{
  "input": "log_mel",
  "targets": ["tempo"],
  "drop_path": 0.2,
  "stem": "single",
  "eps": 1e-08,
  "batch_size": 64,
  "final_lr_fraction": 0
}
Rows from block 7, named by matrix and row number. Rows with one number belong to one channel. Each number is 200 + 40 x the weight over the matrix's rms, rounded and kept within 0 to 999. All counts start at 0.
# convs0: first width-7 conv, stride 2 (model.blocks.7.convs.0.weight, 144x112x7), inputs 96-111, a 7 kernel for each
# convs1: second width-7 conv (model.blocks.7.convs.1.weight, 144x144x7, transposed), outputs 96-111, a 7 kernel for each
convs0.109,200,202,217,200,200,183,193,143,200,116,202,249,231,230,267,200,200,200,200,232,152,129,182,203,105,188,200,140,102,119,200,209,200,200,181,200,200,148,135,216,114,155,167,201,292,178,277,214,171,200,292,196,217,202,212,201,260,200,276,188,200,86,161,162,194,261,218,163,192,206,170,84,194,150,124,207,253,239,200,164,200,152,249,179,200,200,205,156,200,218,187,113,231,200,112,255,220,200,245,200,200,200,225,200,169,200,200,213,172,282,200,219
convs0.110,138,174,214,200,200,133,193,151,135,200,200,228,200,220,138,200,222,200,125,200,173,188,180,221,200,277,200,176,224,221,182,219,257,232,200,138,128,221,222,200,200,266,200,200,216,200,127,126,100,132,201,240,200,216,260,162,157,200,227,169,200,233,200,200,229,200,121,174,219,200,169,200,206,163,181,159,180,259,200,160,200,159,230,202,281,179,189,200,199,301,200,93,272,148,200,290,200,200,296,200,218,269,145,173,168,214,209,249,182,258,163,150
convs0.111,169,255,156,200,194,224,200,194,160,200,200,96,156,211,100,148,290,172,128,200,200,170,200,195,158,181,156,249,245,214,255,257,200,142,200,200,175,174,175,162,200,215,200,200,243,146,116,200,200,172,115,128,200,237,200,200,200,292,200,200,200,200,200,173,200,200,117,98,200,245,213,200,200,200,211,240,184,145,212,200,198,186,141,274,220,176,142,220,200,194,261,153,152,219,199,200,200,210,216,269,207,200,206,226,244,235,236,272,182,140,200,200
convs0.112,200,200,266,200,201,199,173,185,262,192,191,184,116,213,160,181,124,205,228,200,314,200,235,224,200,200,200,120,173,249,237,203,170,200,250,213,200,200,205,277,200,200,166,143,213,200,222,273,183,247,200,156,200,200,200,135,121,281,145,142,129,167,101,165,108,200,200,200,226,200,178,225,135,200,126,182,101,200,200,200,205,200,143,187,200,249,265,200,181,200,180,293,143,172,260,183,171,136,275,200,216,200,244,200,175,222,200,200,267,200,177,161
convs0.113,276,152,224,200,113,142,146,126,200,222,192,147,200,200,200,116,200,200,177,200,159,156,200,223,200,213,196,124,175,235,247,149,153,310,86,200,169,200,162,139,211,127,135,200,187,251,302,154,295,236,210,200,215,140,359,200,200,229,200,208,200,200,200,200,200,150,200,302,150,200,266,200,177,326,200,252,200,200,243,200,155,145,200,156,200,228,200,167,180,200,182,137,157,171,140,254,200,200,200,295,142,158,266,193,200,159,210,200,185,249,210,216
convs0.114,243,200,240,150,230,264,251,200,125,200,175,200,246,200,200,200,200,200,219,245,233,200,200,205,182,200,200,186,255,200,290,228,200,165,138,178,226,200,195,260,246,266,188,200,208,173,218,287,288,200,193,219,254,200,200,200,239,172,215,211,200,164,146,206,200,120,278,200,179,200,279,217,180,200,195,200,184,231,200,261,212,200,200,210,133,200,130,245,200,222,193,191,192,183,133,199,218,247,313,265,156,229,184,154,116,242,334,200,200,178,200,146
convs0.115,200,271,200,164,188,231,200,296,132,180,226,200,165,227,200,200,121,200,284,119,173,174,259,200,219,254,136,200,316,200,105,219,273,256,138,200,227,232,245,233,200,211,200,264,240,200,279,200,226,216,249,200,143,139,234,139,248,249,148,200,210,223,169,166,157,200,186,254,280,146,233,182,200,189,200,255,213,130,200,200,200,246,270,200,200,200,200,137,200,185,162,197,236,191,200,208,154,253,194,270,305,200,197,260,222,271,200,214,200,200,185,146
convs0.116,214,202,200,243,200,200,322,200,200,123,280,212,145,120,181,200,200,207,275,200,255,238,239,168,200,198,200,217,249,264,154,186,200,206,259,199,200,260,200,250,271,248,165,202,200,200,200,195,170,262,126,241,200,120,148,277,222,202,134,278,238,200,202,165,274,200,200,152,238,185,178,200,157,159,126,114,230,200,200,179,200,258,211,200,200,200,176,181,242,147,170,255,200,232,200,200,205,261,241,156,218,285,200,200,229,196,249,200,200,292,255,200
convs0.117,220,159,250,200,222,172,161,175,122,243,200,182,177,200,130,239,200,187,200,200,245,236,225,200,213,206,200,200,76,135,251,200,247,224,200,243,249,155,170,155,230,165,234,200,267,243,200,200,174,192,200,96,153,182,224,143,221,200,201,157,205,213,282,216,200,204,232,245,270,234,242,244,200,206,200,95,200,184,172,200,221,296,135,200,175,196,207,200,216,200,195,200,199,181,171,162,193,330,200,121,219,179,200,200,181,234,179,162,184,200,263,200
convs0.118,227,138,227,166,251,130,226,128,242,200,200,184,206,195,195,176,296,200,94,195,201,200,182,200,160,200,163,200,200,200,115,204,223,218,171,200,141,200,216,201,138,200,215,179,234,138,200,216,236,200,190,163,202,228,255,129,281,257,200,200,155,183,193,120,243,167,236,172,214,209,222,200,151,200,200,190,177,200,203,200,214,129,210,237,304,200,211,200,293,250,200,138,151,230,225,162,229,220,191,252,205,200,248,220,256,239,246,176,200,134,170,208
convs0.119,280,132,165,154,230,156,135,183,200,179,200,158,200,199,200,200,200,136,200,223,202,136,200,200,200,221,268,224,235,139,179,200,258,201,200,179,200,146,205,200,200,253,264,229,155,193,200,200,230,205,268,223,148,176,200,103,157,231,200,200,127,200,190,204,278,173,221,232,200,130,205,200,290,200,161,204,113,242,184,150,260,200,200,120,200,288,285,200,200,149,214,103,174,227,156,250,149,231,200,237,200,220,221,200,220,200,247,143,245,200,154,199
convs0.120,264,210,200,254,200,178,158,200,255,200,194,237,200,175,167,188,184,222,177,200,250,214,200,175,188,246,144,216,218,200,293,200,172,182,200,196,135,167,169,200,198,237,200,199,211,249,246,238,200,206,225,289,135,260,200,123,200,272,276,184,206,177,200,218,200,195,200,205,140,245,200,238,157,214,200,181,200,184,200,179,196,200,183,200,200,136,108,200,261,197,188,200,241,121,266,200,207,216,176,177,200,274,265,200,190,200,150,184,200,202,235,200
convs0.121,206,200,175,150,246,200,200,223,243,239,216,200,162,273,200,173,200,200,161,186,200,200,216,230,200,260,276,122,200,193,200,168,272,200,200,61,10,184,154,200,167,200,229,227,200,200,243,200,263,276,253,227,205,200,200,130,182,228,244,200,234,292,200,237,213,200,200,200,203,200,268,200,218,192,200,310,232,281,223,200,209,186,96,214,238,187,171,200,234,184,200,163,259,200,200,200,256,200,290,200,200,200,195,136,197,200,165,227,200,231,200,133
convs0.122,311,201,200,160,200,187,200,198,143,234,200,198,247,203,204,200,146,238,178,253,170,200,192,230,237,106,243,200,175,224,200,150,206,149,156,179,194,200,180,200,200,200,236,220,238,165,176,114,251,211,232,200,210,222,243,73,200,218,200,200,200,273,138,182,175,266,243,288,200,175,200,292,200,198,239,210,200,137,216,176,174,248,236,200,200,200,167,221,175,242,200,145,200,249,200,202,210,148,200,211,156,200,193,200,243,216,218,235,200,200,158,176
convs0.123,163,251,253,169,199,133,144,200,188,152,200,200,253,200,222,157,97,200,275,200,151,200,200,251,211,200,161,197,135,197,200,200,207,200,270,98,151,205,217,166,297,200,190,200,164,304,175,256,200,308,186,200,253,200,105,200,253,245,214,245,175,200,149,204,217,236,212,200,200,240,241,200,200,183,156,232,200,144,146,208,176,237,119,268,207,160,289,258,225,278,342,302,181,200,253,200,200,227,200,250,167,215,217,200,202,191,188,229,224,200,270,157
convs0.124,262,200,200,200,181,218,229,200,248,213,174,200,253,200,200,200,186,200,218,178,247,248,200,200,241,200,219,200,263,253,202,200,200,125,300,200,112,222,200,213,226,200,167,200,213,166,200,197,158,217,200,137,200,200,193,167,200,200,200,246,153,233,276,200,171,195,200,220,200,244,229,291,157,208,200,133,107,203,200,200,225,200,236,222,189,184,189,200,200,171,200,211,202,43,200,200,200,117,253,223,220,233,191,297,212,200,161,172,149,212,200,156
convs0.125,200,209,165,150,200,200,221,191,200,273,266,199,200,243,200,200,273,200,167,246,250,274,233,314,200,280,168,189,299,185,200,185,145,186,165,12,104,153,116,151,200,200,164,200,229,200,221,202,260,238,200,234,121,218,92,200,200,249,200,237,200,183,148,200,233,198,205,200,186,195,200,200,200,283,229,189,232,200,140,157,257,200,200,200,163,200,172,106,155,171,200,212,200,154,182,171,333,237,200,200,200,200,138,225,200,198,230,246,184,213,198,200
convs0.126,118,187,104,252,216,200,200,151,155,185,200,200,200,298,200,249,200,207,204,230,184,200,172,200,200,200,249,120,184,216,120,203,109,146,200,174,147,234,191,212,122,169,200,114,158,233,198,155,190,144,117,200,200,276,262,111,200,203,155,200,153,178,236,200,200,200,200,218,233,200,200,200,234,144,200,200,307,292,106,232,200,200,174,311,265,195,276,206,276,220,200,119,200,210,199,168,218,143,251,180,189,200,234,200,200,200,179,171,231,235,184,200
convs0.127,228,196,200,200,186,189,200,289,243,200,200,235,242,256,180,264,255,200,104,200,200,268,165,224,261,200,180,200,206,223,200,215,200,216,214,200,153,200,200,200,173,246,279,200,272,124,199,181,156,218,200,222,200,232,203,200,200,262,287,212,200,229,285,173,245,218,200,209,193,188,200,200,227,200,131,218,214,254,200,198,200,200,200,200,225,205,200,200,200,200,200,219,192,184,200,246,200,110,213,200,200,230,248,200,103,200,243,200,253,222,246,162
convs0.128,200,200,200,254,253,199,145,133,200,200,238,169,243,249,200,243,152,200,195,200,200,318,210,214,199,198,244,200,229,159,148,263,246,196,202,118,242,200,200,200,139,145,184,200,193,317,163,188,124,243,200,188,176,200,185,200,183,192,200,218,145,276,161,200,166,99,254,114,224,200,200,180,200,184,200,258,159,238,200,228,296,185,214,200,157,200,177,272,200,200,314,200,170,134,200,200,154,173,141,200,149,200,200,185,230,166,200,169,208,204,310,200
convs0.129,160,181,273,96,200,200,200,175,200,145,207,200,190,216,273,142,292,200,184,258,200,201,272,200,189,234,148,122,164,300,205,187,200,200,245,200,186,200,173,208,231,200,147,200,223,200,200,200,208,191,181,229,186,219,200,200,200,200,200,186,200,146,145,187,200,200,200,148,209,297,271,148,183,270,200,200,200,175,167,200,217,200,200,249,200,170,200,159,200,245,200,258,143,173,200,150,153,247,185,200,174,234,154,185,200,180,126,151,173,254,200,195
convs0.130,217,115,200,256,195,219,228,222,200,183,178,200,226,214,293,206,278,266,243,190,178,144,200,225,157,179,200,68,152,200,200,200,164,160,178,180,162,238,205,200,200,170,200,174,190,198,161,256,249,269,200,189,134,278,133,200,249,200,126,218,94,179,200,185,156,200,133,141,200,141,191,200,200,200,200,200,192,281,247,221,156,181,200,191,151,99,200,200,200,131,193,271,97,200,200,200,179,157,200,216,200,203,157,181,185,149,200,162,200,200,200,280
convs0.131,200,104,144,200,200,200,182,228,175,124,200,182,200,160,200,166,280,214,200,228,246,200,200,247,197,200,200,150,214,200,200,200,221,205,116,200,145,200,124,256,244,200,140,217,225,242,138,168,232,201,182,227,230,298,208,200,230,200,200,200,188,242,264,232,225,200,200,200,200,324,224,218,183,217,200,228,154,254,200,200,213,144,154,254,285,200,200,229,172,200,282,225,95,200,200,244,200,178,180,257,249,200,200,242,200,201,216,200,184,284,179,200
convs0.132,200,246,239,200,140,200,230,161,175,124,171,100,200,251,185,153,236,202,200,200,200,213,154,143,159,142,200,185,172,200,71,208,116,148,245,126,239,214,138,194,221,102,170,161,223,153,268,140,200,142,200,149,279,159,181,267,200,177,249,236,138,191,245,222,151,200,242,339,207,239,339,200,200,168,200,200,200,296,175,179,158,218,184,222,256,268,200,200,200,146,256,200,121,188,170,200,147,200,212,151,233,200,249,153,200,200,149,256,243,200,200,200
convs0.133,178,126,220,212,180,200,257,200,239,233,200,216,316,149,207,205,250,268,200,200,200,170,200,234,239,226,170,219,173,244,235,200,310,187,200,176,184,200,226,200,200,175,171,227,200,249,257,292,246,200,296,200,222,217,200,215,200,233,200,195,200,148,173,197,237,145,219,200,192,195,243,209,178,200,200,200,315,212,200,237,200,148,195,163,200,162,155,200,191,176,200,200,218,199,200,224,198,200,200,205,200,200,200,253,200,200,200,200,217,208,199,214
convs0.134,228,200,200,175,192,174,187,200,208,168,203,222,159,319,200,200,259,248,264,194,172,250,200,221,214,245,200,160,197,140,143,200,200,227,248,106,242,233,126,238,176,204,114,200,234,167,225,200,178,253,243,167,217,200,215,200,269,189,238,208,200,267,165,163,231,200,297,223,241,200,161,200,213,200,200,201,223,228,200,260,123,149,124,200,165,200,200,192,200,246,227,196,172,286,200,167,180,256,143,262,200,201,200,171,200,200,208,332,188,150,200,222
convs0.135,182,200,171,200,147,132,200,200,193,200,131,215,200,238,186,218,102,200,237,216,142,191,237,200,279,200,243,264,200,201,182,200,166,223,243,0,200,127,167,200,241,225,181,250,200,213,173,253,234,200,264,193,175,219,108,255,200,200,263,180,200,181,180,246,137,178,200,200,200,146,306,228,185,201,154,186,252,236,220,200,178,201,166,200,192,138,200,272,131,230,160,200,161,200,200,222,213,135,304,200,207,183,173,221,139,200,200,156,200,200,200,238
convs0.136,262,239,212,200,231,200,200,200,200,200,200,223,246,341,155,193,237,243,200,129,208,270,224,258,200,200,223,207,188,236,200,200,189,190,200,200,189,127,200,200,200,191,206,200,139,241,210,197,200,235,200,200,305,200,200,200,253,200,306,188,241,199,105,200,253,204,238,248,276,227,146,200,223,174,185,200,200,200,219,200,156,171,241,203,136,152,176,167,175,218,200,286,200,200,129,210,192,64,192,165,200,187,282,204,197,200,153,200,200,126,233,196
convs0.137,200,219,231,200,196,149,190,220,200,267,200,259,158,200,213,177,143,237,181,249,234,195,200,199,226,216,200,229,346,200,200,202,204,185,238,141,216,200,200,238,147,277,202,200,200,222,200,204,223,218,235,220,183,146,256,178,166,200,326,160,192,150,200,191,200,200,200,200,224,168,167,63,205,217,287,137,168,200,262,200,185,200,227,189,178,200,232,129,133,200,198,110,200,218,265,211,226,200,200,201,154,200,231,200,168,204,200,200,274,198,192,137
convs0.138,243,196,236,200,200,132,200,145,200,200,200,200,233,138,200,271,242,200,200,213,200,200,176,133,200,226,125,272,149,200,269,251,204,146,200,159,176,251,209,155,178,205,237,200,263,200,165,140,200,200,248,245,213,200,200,129,189,226,327,174,225,200,112,200,183,217,200,273,220,197,206,215,195,180,200,128,200,105,234,208,176,229,181,200,214,220,143,213,228,209,193,163,200,200,173,238,261,233,271,200,136,249,200,138,200,200,263,239,200,200,245,180
convs0.139,200,150,108,200,76,140,164,200,224,189,165,217,194,200,200,200,200,196,177,156,290,272,200,200,194,216,190,183,251,200,200,194,207,200,187,276,200,200,186,166,220,200,235,177,198,200,200,200,200,129,200,183,163,180,248,200,250,262,200,191,168,171,148,253,217,200,200,182,200,171,130,200,200,200,200,210,274,200,200,200,143,273,252,169,200,230,202,200,208,237,247,157,224,179,256,112,178,200,172,102,200,200,186,245,166,162,200,222,139,232,200,200
convs1.109,159,170,147,105,196,200,200,139,182,210,200,147,183,200,302,212,200,148,200,232,150,200,164,219,167,161,257,200,200,200,245,200,200,200,151,200,216,200,167,211,177,173,191,202,200,244,187,200,200,218,163,221,146,117,160,200,190,218,200,200,230,184,200,134,200,200,200,200,238,200,165,221,184,237,196,222,200,237,202,193,229,261,236,216,200,154,200,270,191,200,161,200,152,220,265,217,200,119,200,169,211,219,200,200,200,198,179,212,200,200,255,200
convs1.110,158,225,236,250,247,200,232,200,162,215,190,199,200,253,287,202,200,131,202,200,193,190,136,189,194,198,200,159,69,160,255,136,184,200,131,236,200,154,100,165,236,267,172,217,200,128,188,200,142,200,158,200,139,225,200,202,179,228,200,229,219,227,229,266,236,200,200,276,200,219,200,283,200,200,200,203,155,132,117,190,218,200,200,194,267,207,230,265,149,137,256,200,200,122,114,200,200,201,153,226,192,199,200,224,202,196,221,236,200,162,200,150
convs1.111,200,243,200,200,240,200,200,131,200,230,200,141,151,200,238,182,211,200,200,200,103,200,200,202,200,173,174,200,183,200,200,262,178,298,200,138,200,213,200,250,257,255,167,201,200,200,267,260,236,197,200,200,169,224,200,138,200,200,200,279,200,200,200,118,151,186,221,191,200,170,200,200,179,180,194,246,262,172,149,200,215,200,259,200,271,246,200,208,296,200,123,222,168,210,223,231,215,116,148,200,210,200,200,200,231,181,183,200,255,200,256,154
convs1.112,167,167,224,200,229,182,161,172,165,99,229,200,215,157,171,192,243,222,152,271,237,241,200,187,218,246,200,151,273,152,200,204,220,130,231,187,214,200,239,289,200,314,147,208,99,218,200,231,89,313,217,305,200,175,247,247,207,201,203,159,200,234,148,200,169,188,200,200,200,240,174,200,200,180,217,200,248,118,114,200,124,200,172,200,200,190,187,192,200,172,90,166,200,131,283,209,200,200,189,191,137,278,211,161,200,191,244,125,200,213,276,200
convs1.113,200,222,200,243,163,200,167,200,153,255,211,200,149,125,107,231,200,188,200,142,279,239,195,168,175,205,129,208,215,200,200,200,186,200,233,245,302,234,238,119,157,108,200,200,207,201,234,159,189,200,200,200,239,132,199,188,231,200,144,200,204,226,200,139,241,160,221,200,200,171,204,263,220,200,250,175,178,200,291,231,200,180,200,200,239,200,157,214,179,249,253,114,163,161,218,165,173,165,277,252,226,215,167,152,119,240,226,200,200,200,200,200
convs1.114,216,277,185,223,200,146,194,200,160,187,200,158,162,133,291,152,156,316,200,226,200,200,172,144,200,224,252,262,193,212,302,200,187,200,165,280,288,268,210,110,90,141,200,200,211,179,104,257,170,169,191,169,96,200,225,115,200,185,256,213,242,178,170,309,200,178,153,242,163,200,200,79,143,200,169,175,97,200,200,200,279,158,170,298,168,200,200,245,148,110,200,200,151,138,193,200,80,163,333,200,200,179,200,283,283,196,180,200,200,200,200,200
convs1.115,200,200,233,193,240,200,200,200,242,175,196,200,169,235,157,187,177,200,200,205,220,106,200,200,200,164,200,154,170,200,232,163,185,296,200,239,226,251,183,183,254,200,194,154,171,139,259,210,200,231,149,237,175,231,200,200,200,285,177,163,226,128,158,200,200,200,200,200,147,255,167,228,219,171,200,199,200,132,224,227,207,200,169,200,141,145,200,238,113,200,165,200,294,153,234,136,231,166,257,178,200,192,200,168,125,147,209,268,200,200,193,200
convs1.116,178,200,200,200,153,181,193,240,255,200,210,200,148,162,200,188,152,206,200,200,160,200,278,250,174,196,200,210,212,200,161,125,202,223,200,200,200,181,200,159,186,233,148,321,165,177,143,200,200,200,134,256,171,200,200,249,181,172,170,256,238,257,200,200,266,237,200,209,272,225,272,222,200,200,187,157,177,242,234,200,200,200,271,205,200,309,187,171,131,200,197,189,175,171,200,259,200,178,267,135,170,221,252,200,193,293,134,200,197,117,210,200
convs1.117,240,225,172,190,162,202,200,185,200,200,136,177,246,194,329,239,182,230,170,222,200,214,265,150,200,200,189,200,161,203,162,315,158,200,200,175,192,160,268,210,216,264,200,204,153,206,200,233,200,73,188,140,212,200,131,253,293,225,173,182,224,193,218,131,200,139,225,200,200,187,205,200,183,200,200,161,250,147,235,171,255,291,200,200,200,159,200,200,212,200,235,185,200,200,209,200,123,236,122,200,200,301,200,182,260,175,153,200,193,235,182,200
convs1.118,200,200,195,173,200,200,241,271,200,200,214,183,250,160,248,232,158,200,158,178,197,200,200,282,107,197,200,200,200,185,236,200,200,191,200,251,200,200,195,200,165,217,312,192,226,238,140,188,200,237,182,175,200,200,200,173,184,286,240,182,200,97,227,142,242,155,200,200,200,200,187,165,243,157,200,209,200,240,272,314,168,182,292,200,222,188,200,200,158,200,250,104,140,200,200,200,183,219,200,256,200,230,200,200,200,200,161,200,149,191,161,104
convs1.119,167,200,216,200,119,145,174,194,201,258,239,164,90,133,155,200,234,264,200,200,200,175,256,200,231,226,219,162,272,224,188,200,266,248,207,273,204,205,200,172,108,114,326,107,200,244,200,154,205,301,264,300,200,216,200,133,175,200,234,251,166,147,200,200,211,235,198,200,200,200,199,192,165,221,170,200,134,200,226,200,179,200,209,211,242,150,206,228,200,207,229,214,165,219,186,226,237,200,143,147,173,184,265,200,200,203,218,220,200,290,118,206
convs1.120,200,236,170,110,228,192,237,200,143,211,200,232,122,124,101,175,120,184,255,157,200,200,232,225,200,199,230,200,179,212,221,205,160,161,200,202,200,200,200,211,196,188,161,254,188,189,224,239,82,248,221,200,200,200,132,150,218,200,217,202,126,200,181,186,158,138,200,142,200,200,187,200,262,154,138,182,207,153,221,212,200,164,200,216,105,178,200,200,237,200,200,242,174,203,200,200,201,200,200,236,224,168,165,108,77,204,200,200,200,165,200,150
convs1.121,224,233,200,230,258,157,200,246,223,200,230,152,200,86,167,200,236,231,206,221,235,166,200,166,200,200,275,179,200,226,200,267,200,273,200,337,336,246,200,103,75,73,200,200,183,200,202,202,178,107,132,180,162,255,249,200,154,200,200,160,260,242,144,207,226,234,200,225,200,146,200,200,200,196,244,200,202,184,200,200,200,200,200,310,171,223,251,200,202,229,193,224,202,162,208,262,192,187,200,276,234,216,218,200,250,136,200,243,249,200,213,138
convs1.122,196,224,246,213,152,135,149,246,227,266,233,186,232,180,104,200,200,162,200,181,178,167,226,147,177,169,235,200,146,253,219,200,200,290,234,200,243,267,200,158,200,177,162,180,238,153,113,223,206,159,167,236,118,157,242,202,200,200,200,163,245,255,200,200,248,200,217,200,200,200,221,170,241,174,152,230,300,230,242,180,240,225,136,233,153,292,207,230,243,183,207,221,212,186,200,200,208,171,136,164,168,200,143,230,226,72,216,200,157,200,200,261
convs1.123,200,200,265,268,200,200,207,127,160,203,200,173,226,117,135,267,231,245,161,191,198,237,209,184,200,146,200,125,200,200,233,200,184,87,148,317,249,200,186,179,140,111,200,223,194,192,200,182,242,197,200,200,154,143,200,200,202,234,200,200,198,200,154,208,210,152,213,213,216,200,160,180,200,127,202,200,200,249,165,167,134,222,200,222,213,129,199,200,200,200,264,201,276,185,246,82,200,221,145,202,197,200,200,200,140,195,200,176,200,158,212,200
convs1.124,228,200,245,245,234,185,200,241,200,200,199,200,276,137,200,200,174,144,200,200,200,229,200,200,200,235,133,72,258,189,190,222,220,249,211,282,200,200,195,215,200,200,110,231,200,220,200,276,109,86,180,200,200,250,247,298,256,274,175,268,238,99,173,208,200,278,151,200,200,168,264,167,200,185,199,182,200,200,188,274,172,200,297,209,196,221,203,195,200,200,128,176,215,174,169,315,130,264,298,200,200,164,234,175,183,169,169,163,155,204,172,238
convs1.125,137,199,157,155,200,214,136,249,248,214,198,221,184,200,200,198,115,186,200,200,104,200,208,200,202,254,163,53,242,200,200,240,200,200,218,275,200,219,200,170,192,117,214,200,148,200,173,236,200,172,144,272,200,200,227,172,171,200,185,200,193,218,139,200,180,234,200,219,177,200,200,235,234,200,282,200,129,258,200,186,286,200,200,256,166,175,183,170,200,232,200,185,127,215,256,200,202,200,302,194,292,200,224,221,128,200,200,215,186,200,212,209
convs1.126,200,200,200,134,197,200,172,245,200,162,163,207,200,155,250,200,143,200,167,268,200,200,110,200,199,245,200,216,180,217,155,247,218,200,216,247,254,200,176,200,200,200,160,200,225,178,200,228,200,174,200,130,142,200,229,202,237,195,171,188,238,263,255,170,245,200,192,200,303,255,181,194,155,200,200,200,244,216,152,200,238,227,200,236,288,253,220,155,192,158,292,239,200,188,191,202,200,207,179,254,156,240,200,200,192,200,177,200,245,184,200,200
convs1.127,132,200,200,177,223,112,200,200,200,200,109,200,221,206,168,200,242,212,188,200,200,212,200,230,144,200,200,174,207,200,200,200,200,200,195,200,192,170,177,191,200,232,186,137,123,182,200,232,200,178,203,139,200,174,221,217,204,234,132,200,156,200,276,231,232,261,190,267,200,292,200,241,167,241,173,106,122,200,200,163,254,186,131,200,173,121,200,128,200,179,129,200,166,142,161,200,200,200,243,200,160,162,205,209,200,205,200,183,182,177,200,200
convs1.128,265,289,200,200,200,200,234,227,215,193,200,178,168,200,165,117,156,226,200,189,259,200,244,250,208,155,219,200,308,200,165,174,200,107,117,239,243,200,200,185,150,156,104,158,175,211,200,205,134,73,277,200,156,146,145,204,146,173,249,200,200,291,200,271,159,200,277,193,200,200,165,178,132,234,200,160,147,200,250,121,276,208,262,200,200,232,200,133,182,210,109,111,198,200,200,130,247,206,200,244,200,191,238,90,224,226,200,200,163,200,110,200
convs1.129,140,200,130,200,232,219,200,262,200,146,208,200,200,229,200,216,200,148,209,217,200,169,226,173,156,133,200,171,198,270,246,200,230,200,190,272,238,200,200,182,200,87,200,277,200,177,200,200,145,81,125,200,141,200,230,200,225,222,274,163,200,264,186,208,200,200,223,200,200,242,200,138,248,175,200,76,232,267,200,242,175,200,306,157,200,200,200,257,200,162,173,200,213,200,200,200,200,189,200,200,200,200,197,210,204,202,220,163,254,178,200,200
convs1.130,200,109,77,175,195,234,212,247,194,249,234,200,180,215,200,200,169,199,124,237,224,200,200,244,241,155,128,200,200,200,211,88,200,165,123,271,217,200,200,131,200,200,202,164,200,251,151,115,200,158,200,202,152,202,220,200,237,199,217,192,207,237,191,200,200,200,223,200,200,214,242,232,234,115,112,151,200,218,260,147,107,216,210,178,242,200,200,231,200,216,275,98,181,258,163,203,218,170,305,232,200,186,161,105,200,234,200,200,199,156,211,188
convs1.131,76,200,248,225,246,175,216,220,200,208,180,211,200,266,171,200,177,200,247,152,166,172,199,189,283,143,206,200,209,187,216,241,192,156,155,191,210,170,200,200,200,200,167,219,200,178,251,214,161,200,200,199,255,200,229,229,245,225,200,159,200,248,200,255,200,259,200,136,200,282,181,171,200,254,200,166,200,200,205,241,132,200,294,125,194,144,200,226,175,182,212,200,193,200,238,236,200,219,300,129,180,160,200,200,199,210,280,222,111,205,130,153
convs1.132,200,123,181,217,200,201,180,235,224,200,105,155,200,183,119,200,200,229,200,258,210,257,156,209,200,200,188,158,200,180,238,200,282,200,200,170,170,163,234,155,162,223,321,175,200,223,200,213,299,200,200,165,201,266,228,200,115,186,214,217,211,145,186,88,248,153,154,200,185,188,152,295,286,131,200,148,200,261,200,200,200,273,226,137,200,235,203,159,184,200,163,195,245,176,200,200,315,298,200,200,135,173,251,180,167,200,243,200,200,124,200,208
convs1.133,187,187,200,221,204,241,205,185,200,200,200,200,200,194,150,200,200,200,164,200,200,200,184,200,200,143,200,128,172,200,200,241,245,311,200,231,200,153,153,152,107,113,200,218,151,290,200,259,216,200,116,196,200,275,252,200,227,250,231,200,216,200,129,260,200,288,164,164,200,200,200,203,221,172,247,195,195,193,200,200,154,271,219,291,158,200,244,200,226,200,111,154,200,274,290,200,139,179,246,236,200,200,167,200,109,158,201,200,146,255,188,127
convs1.134,120,200,230,206,180,200,190,243,169,200,233,200,292,232,191,136,228,200,237,179,280,200,251,200,196,177,208,144,200,93,147,253,200,229,193,228,186,251,225,200,164,206,226,262,160,205,200,238,166,200,200,200,214,160,224,158,245,200,262,142,211,246,182,309,284,165,235,200,169,237,221,200,200,200,200,117,170,172,200,227,200,208,200,164,200,200,200,203,251,212,238,198,222,179,200,178,228,161,200,251,212,200,158,120,167,200,238,248,127,150,252,200
convs1.135,224,219,273,164,163,142,213,269,249,255,264,205,75,57,53,200,180,288,200,200,231,223,172,151,200,271,273,200,184,200,228,200,153,176,200,362,265,209,132,85,81,23,97,219,200,270,203,200,209,75,200,200,208,210,145,104,246,254,200,265,206,173,102,207,172,180,200,173,200,200,165,196,200,200,202,200,200,244,124,200,209,292,207,122,76,214,207,200,173,351,200,198,163,279,229,231,200,210,248,200,253,200,200,206,238,283,179,160,268,200,200,169
convs1.136,109,201,241,226,200,135,150,136,200,256,200,235,200,200,248,200,200,200,137,243,198,143,237,218,210,168,78,200,192,200,181,186,275,283,274,235,200,256,182,150,158,200,268,215,208,187,200,160,168,200,200,179,148,172,189,200,303,168,234,188,170,167,178,196,185,200,214,175,253,295,200,190,184,203,200,155,174,202,212,261,168,274,200,143,152,231,140,200,200,200,129,200,186,189,220,175,173,170,327,238,202,113,101,255,253,262,232,179,169,200,200,188
convs1.137,166,200,200,200,189,200,207,284,149,197,243,166,200,200,125,200,200,136,200,200,228,217,175,235,200,130,200,186,200,88,274,209,105,249,154,300,249,296,191,153,151,200,200,200,253,204,200,230,242,95,92,200,200,119,200,192,108,200,200,180,194,232,282,249,306,192,247,270,252,248,182,200,175,231,200,67,138,275,200,185,292,200,174,195,124,158,169,299,260,200,169,183,165,130,162,128,200,148,183,238,174,200,205,99,163,193,236,200,200,200,193,221
convs1.138,188,227,200,168,200,200,178,200,211,205,172,200,182,200,252,200,200,200,116,185,294,166,218,217,205,200,200,169,186,151,174,200,169,216,200,200,250,200,151,200,133,206,220,180,223,200,125,157,194,150,133,236,200,155,228,249,200,202,200,204,200,200,257,233,242,200,200,249,200,127,238,212,132,234,200,231,175,200,245,192,226,174,200,240,72,262,200,200,229,152,271,237,261,212,170,253,200,216,127,176,217,227,215,107,143,197,248,223,200,163,232,136
convs1.139,234,198,280,200,246,212,240,252,200,245,200,183,200,124,156,208,142,218,200,200,200,258,186,200,197,200,200,196,200,200,200,200,200,168,229,200,143,200,251,267,221,133,369,200,133,195,194,217,182,200,184,210,93,200,200,221,200,243,243,200,200,253,200,200,282,232,218,200,235,182,200,212,150,200,148,233,197,200,151,281,207,192,177,190,226,200,193,245,199,200,200,249,200,221,200,76,91,285,103,119,206,173,225,200,62,200,173,196,222,178,200,252